python train.py --arch="coatnet" --model="masked spectrogram model" --dataset="two synthetic voices taking turns or overlapping, over music, noise or silence" --train_examples=26041 --n_mels=64 --hop_length=160 --input="log_mel" --win_length=512 --method="simmim" --mask_ratio=0.5 --loss="l1" --norm="layernorm" --norm_position="pre" --activation="gelu" --mlp_ratio=2 --head_dim=16 --fused_qkv=true --qk_norm=false --layer_scale_init=1.0 --parallel_block=false --dropout=0.1 --inner_norm=true --drop_path=0.05 --patch_size=[4, 4] --conv_stem=false --depths=[6, 6] --widths=[64, 128] --init="torch_default" --residual_init="scaled_by_depth" --optimizer="ademamix" --lr=0.0011 --beta1=0.9 --beta2=0.98 --eps=1e-10 --beta3=0.9995 --alpha=2 --grad_clip=5.0 --steps=14200 --batch_size=128 --epochs=69.8 --lr_schedule="cosine" --final_lr_fraction=0.05 --warmup_steps=710 --weight_decay=0.0
Rows from block 5 of a small masked spectrogram model, named by matrix and row number. Rows with one number belong to one channel. Each number is 500 + 25 x the weight over its row's rms, rounded and kept within 0 to 999. All counts start at 0. Numbers have three digits each. After the name is the row's rms in percent of the matrix's.
After each channel's rows are labels from the 100 clips, of 14976, where the channel reaches its highest value: "top examples" is what is common among them; "lies over" is the class under the peak. Only what is clearly more common there than usual is listed. The data: two synthetic voices taking turns or overlapping, over music, noise or silence. In brackets: how many of the 100, against the usual share in percent.
# convs0: expand pointwise conv (model.blocks.5.convs.0.weight, 256x64x1x1), inputs 0-63
# convs1: depthwise 3x3 conv (model.blocks.5.convs.1.weight, 256x1x3x3), a 3x3 kernel
# convs2: project pointwise conv (model.blocks.5.convs.2.weight, 64x256x1x1, transposed), outputs 0-63

convs0.200 080:467530535466549471510506486521462479469501517526490496508516513467532525497508489491507500507498507485513504491521563533476534518527488498567477533490551473494480494496502485536541534513517511
convs1.200 147:483491510566483494508521499
convs2.200 061:510500498486526503479530487484508505494495517494477526532498477513507505499643525445529504497486516510516499496498455500478528494480493492470486505509499481499503521487473483486490508499523507
top examples: child-like voice (84 vs 40.9); first voice: child-like voice (79 vs 25.9)
lies over: child-like voice (59 vs 15.3)

convs0.214 077:497516530488467447478515494494518488498447528526550490485499494481498513474476479477480461512456507499492501527513501492459525483498479499499520519466520516501513498480419516504445519464510529
convs1.214 075:508487498488499557482469526
convs2.214 076:519513471523524518509466501496478503516491533516475471516506496533502473500590538480497516493456496474511525501521539489531488509508463513493425511488515522476519475467521517486482520495492475
top examples: background: none (67 vs 33.4); high voice (64 vs 38.8); first voice: high voice (53 vs 24.7)
lies over: high voice (43 vs 14.7)

convs0.79 096:507567502484516530486495496497534542474516527497504457519503479525477519494535503481487492472491517527490523541490542504485539519499476503504466525499477522523523502480486550538482446545527495
convs1.79 108:516514494533473497482445502
convs2.79 111:485524520496517505491505514501499516519456537507459505487502504463517490519552480369511515476506491468533495513529521510476488515500506497518488489485503514498505501493477533488469495508501483
top examples: high voice (74 vs 38.8); first voice: high voice (71 vs 24.7); background: none (64 vs 33.4)
lies over: high voice (67 vs 14.7)

convs0.209 070:510477535536476484493496532463534518534506491533529519490532525525509453464491528496540505511530464452496490488466478525517497476496501510484487443498515465504503500477479454482498498477447498
convs1.209 097:470493535510472538504469511
convs2.209 175:506494499500500486497550486504509492490465551507484490494491506548494504508533497355506490502484494490500499503503559498508476506524507493509488508499506501477498503486483512486488492500476509
top examples: background: none (77 vs 33.4)
lies over: child-like voice (36 vs 15.3)

convs0.73 078:523518474511495525474462510493527523494493538450545446494514510506464545474521535482500477535463508520480520552487529488514482514502509510509488531519485499475478517492488465510505445497544500
convs1.73 072:483462481496504491520553515
convs2.73 098:493465522479479535536492510501497506529562462494495500546513469444484497509475475589516498488492494474505487473497454519504491535491513516480519499516523493532527494486493525502466494478490496
top examples: high voice (67 vs 38.8); first voice: high voice (57 vs 24.7)
lies over: high voice (55 vs 14.7)

convs0.187 510:483521522477493500512515523471519523448428506490520455478518510505514479501453510518473504438517500484505505546511519540486487545519519510486489511468499484473534505491439494506494518513496518
convs1.187 086:483510501543479454523483502
convs2.187 071:482508501498517509504477513497516498500515531515492508495515499480493500479533485413500466490457497471490527490472520514511482605493488527486479526476516499519479499492528459516502474522527518
top examples: background: none (71 vs 33.4)
lies over: low voice (34 vs 14.6)

convs0.78 092:494471478494519517493516506505500508490528468493484500530485449514456511464462478458446506519527545475447536511500501504487495485462467501496564472526503497500542508463499503518499477518506521
convs1.78 124:534545526495490491492528525
convs2.78 179:512499503500497496500531509512491497514469527495492509491489509524498501509489480324509497500512502498487500506505536504510509492516503499513516506492487504512505497512493495484485495498493492
top examples: high voice (69 vs 38.8); first voice: high voice (56 vs 24.7)
lies over: high voice (50 vs 14.7)

convs0.246 089:472467507478552513474486494477504501487493476519498481465520452536512516486504503425521536480505519518522473489523501540481503529555515525507472491520483485498507549509514498531481489463460495
convs1.246 338:510574509501500498500503498
convs2.246 063:512530515504507509524588512543502475484483474506477483471522478473526499498496514561493482504536519482476526475493468493472502514472459468484494496528477510480493538504523522452520506476525498
top examples: high voice (87 vs 38.8); first voice: high voice (79 vs 24.7); background: none (66 vs 33.4)
lies over: high voice (79 vs 14.7)

convs0.24 074:530456508501514511524521523522473460468500531520488479495530462475501516503481498496519519435504517502509442506498516518448512487495458515550507516506506473474509481479493517516526465550474475
convs1.24 100:520495513471516492529552516
convs2.24 052:479526480478507490508515508544489526485534445484505501533501517523479512466455514500515423499503489479496476508509562496552485512481503486498535469499516489487482478523493506470513511487456541
top examples: child-like voice (79 vs 40.9); first voice: child-like voice (71 vs 25.9); background: none (67 vs 33.4)
lies over: child-like voice (72 vs 15.3)

convs0.229 083:473484484485521500496535436525583469499490506506495526509509489489475454521482515511497487450481523499470476519508531495507524518496451468515473535486505502517502468495494475525499444513492498
convs1.229 091:490481459508488539502539518
convs2.229 048:485501510500489502493426494497491511491512458510486487504526466525512500498534504536499474526537511518476547547495452503529478512465504526450467513479552524525484507488506467523467511507529505
top examples: high voice (65 vs 38.8); first voice: high voice (61 vs 24.7)
lies over: high voice (61 vs 14.7); child-like voice (37 vs 15.3)

convs0.158 071:440464511511506514492522500488466501509503497522446517461542492500518502490456484518532481505473512498487485525512484539477553486476509514461525533521492526478506478473531534484492540470503454
convs1.158 149:497454487502488494495448479
convs2.158 064:493501467511511483494539481484510507497439551514494485504523498543508537481557496433494487482519475476487514531502553474534456484530488506489458530491514518476513519527490523500504509493499503
top examples: background: none (65 vs 33.4)
lies over: no speech (77 vs 34.2)